Weights of a small CTC audio transcriber: 78125 training examples.
Rows from block 13, named by matrix and row number. Each number is 128 + 24 x the weight over the matrix's rms, rounded and kept within 0 to 255. All counts start at 0.
# convs2: project pointwise conv (model.blocks.13.convs.2.weight, 96x384x1, standardized in use), inputs 256-383
convs2.31 [134 117 115 135 129 120 169 103 148 115 111 170 115  95 148 115 145 153 130 136 171 152 123 157 100 137 134 177 176  66 172 131 109 114 165 118  96 135  55 144 102 128 145 134 129 103 135 150 130 123 150 108  90  93 129 138 120 122 101 147 124 117 101 130 136 148 138 123 170 143 129 104 134  99 169 156 110 157 111 154 132 105 128 132 126  97 121 152 174 105 151 155 139  89 118 158 113 118 164 124 109 100 121 117 142 159 131 139  99 119 113 117 140 149  73 164 153 109 151 152 115 115 174 141 112 108 139 168]
convs2.32 [121 118 145 123 144 143 133 103 125 149  97 128 158 145 125 115 110 161 123 117 121 156 144 116 119 120 125 131 119 105 149 121 100 135 100 139 136 120 160  99 144 110 117 150 133 130 104 141 104 164 145 114 115 148 124 139 169  68 122  85 101 124 120 148 105 109 112 118  75 149 104 132 171 159 110 116 105 122 129 111 124  92 119 123 127 113 130 102 105 133 101 135 109 133 142 133 117  81 151 124 198 120  95  74 116 108 151  80 113  91 122 131 108  94 157 105 139 130 129 109 133  98 108 115 105 116 120  92]
convs2.33 [170 148 150 130 129 105 145 186 141 111 145 127 160 173 167 135 140 160 119 110 149 160 182 104  95 107 143 131 137 154 134 173  96 148 138 113 157 132 106 132 137 138 146 182 118 131 129 115 104 141 104 138 114 125  85 130 159 150 127 159 104 163 149  94 153 125 103 106 173 126 133 104 166 162 125 118 136 128 154 139 127 196 121 121 120 123 150 138 147 131 149 114 151 119 100 106 155 140  82 166 128  94 126 152 150 153 109 107 160 149  95 121 153 167 107 136 117 107 144 117 143 153 143 119 161 119 138 130]
convs2.34 [143 149 104 139  89 119 104 104 130  90 113  97  72 102  82 137 171 131 129 100  91 122 161  56 106 133 100 113 117 160 114 147 154 142 137 175 125 117 202  99 142 173 168 141 206 160  91 143 124  61  79 105 146 137 144 125 123 130 121 110 128 131 115 125 124 101 129 128 134 173 149 141 156 138 105 124 148 138 165 140 149  75 138 164 126 153 122 124 149 162 158 156 121 146 145 155 143 105 135 117 157 132 128 126 119 136 152 138 137 167 139 101 151 122 156 132 152 122 116 135 136  89 136 145 100 119 129 114]
convs2.35 [ 69 123 130  85 104 176 102  93 103 163 100  95 121 103 125 137  75 125  75 127 133 169  84 165 125 134 128 123 109 133 105 101 131 120 132 119 122 144 135 110 106 152 145 163 130 112 155 134 128 148  85  91 166 153 145 131 162 126 122 141 153 150 112 108  77 149 128 120 117 142 147 158 140 145 110 129 143 125 134 124  99 162 123 158 108 103 141 115 143 124 136 106 131 170 119 133 139 111 117  92 132 106 125 138 113 152 126 130 132 104 137  95 110 132 127  93 110 126 100  95 129  84 126 163 130 129 106 126]
convs2.36 [112 104 100 141 127 146 101 109 100  99 142 135  86 130  85 135 114 117 145 110 100 121 122 103 131 114 142 129  82 105 145 123  97 109  96 147 105 101  89  68 107 107 115 209 100 102 130  99 136 156  87  96 118 104 145 101 121  74 149 131  91 130 172  98  96 113 112 149 143 118 112 151 181 122  92  90 111 104 130 106 134 148  92 117 104 110 121  93 139 107 133 131 128 116  95  77 112 122  86 162 131 136 132 144 124 112 133  95 134 121 143 128  93 161 133 104 141 150 123 118 101 139 124 105 116 151 100 135]
convs2.37 [132 149 118 142 161 135 115 108 159 128 147 141 147 108 141 141  76 145 172 166 157 170 136 144 118  98 157 142 139 141 108 153 114 138 163  92 132 148  77 138 122 123 133 128 119 130 102 160 116 120 116 124 190 128 138  90 153  76 129 135 141 162  99  94 142 151 118 158  87 176 152 136 154 101 127 100 150 160  96 117 142 109 111 139 124  84 142 115 118 126 116 149 111 132 137 193 107 111 117 143 163 128 133 120 132 135  91 143 116 108 145 104  93 145 153 131 106 144 112  87 160 102 144 167 120 136 141 145]
convs2.38 [ 91 154 135 105 114  87 133  96 103 156 152 130 120 137 104 142  81  93 106 128 104 151 126 180 136 104 136  91 115  82 118 126 137 160 108 154 122 102  93 167 118 171  86 126 126 139 111 130 140 135 135 149 130 146 162 111 138 108 138 132 176 159 176 104 125 139 162 152 111 114 163 191 157 154 148 151 172 144 145 129 125 147 147 197 158 115 207 151 106 101 127 158 148 176 101 141 182 167 132 169 175 152 163 103 115 109 151 110 162 134 145 131 145 166 114 145 173 140 143 126 148 141 148 160 143 156 137 159]
convs2.39 [120 106 104 168 122 119 132 127 106  58 102 120 135 151 116 159 151 120 149 105 136  90 127  98  98 113 116 134 149 137  93 162 141 147 117 113 150 119 118 109 110 134 121 131  98 175 111 143 108 137 110 110 112 126 133 163 124 127  98 143 140 111 142 147 104 123 122 129 132 165 128 112 115  76  99 141 125 141 158 123 147 126 143 138 122 130 112 103 158 150 143 131 133 170 163 145 141 145 166  97 123 157 154 126 139 152 118 164 135 164 121 125 121 103 185 148 156 120 146 129 135 121  78 111 128 145 136 102]
convs2.40 [139 179 161 142  95 105  94 136 120 117 139 114 133 105 111 103 147 166 125 137  99 117 141 150 109 144 157 122 107 110 129 123 171  84 112 116 136 147 134 125 124 141 117 132 150 146 145 133 142 103 102 134 114 115  94 108 114 147 177  75 126 179 121 146 155 125 150 175 185 144 144 148 134 144 157 121 165 137 122 121 115 145 102 103 130 136 112 131 139 132 139 123 117  90 144 161 115 136 113 116 142 120 139 129 125  93 134 128 146 131 169 100 134 152 145 126 150 143 135 127 139 145 137 124 157 174 161 118]
convs2.41 [122 134 117 144 130  80 114 130 147  81  91 148 121 179 137 122 129 132 163 154 153 130 120 141 102 146  92 117 136 114 142 118 128 118  94 104 137 129  56 136 132 127 129 141 146 136 136 153 135 108 133 137 150 115 142 123 165 136 120  96 127 114 170 133 101 143 136 113 134 145 147 130 122 101 135 145 126 136 143  99 100 156 119 146 136  73 113 131 129 178 117 117 152 114 112 114 138 110 163 124 122 106 121 104 127 131 108 111 121 163 126 102 117  60  66 144 136  98 129 118 128 138 110 140 127 125 139 100]
convs2.42 [145 140 156 147 113 144 129 145 122  94 168 140 116 169  93  92 132 133 142 109 135 122 130 165 176 140 112 131 139  97 135  82  90 165 146  85 139 125  88 143 134 108 180 127 135 123 125 145 143 132 108 152 123  91  91 138 124 134 172 132 123 122 157 136 130 112 130 135 129 127 174 168 142 154 112 138 118 157 188 125 172 110 133 165 135 123  89  96 158 148 144 120  99 139 142 126 151 171 189 128 150 144 142 153  93 139 138 117  81 101 135 124 102 154 103 157 163 122 116 162 146 156  86 118 152 124 161 157]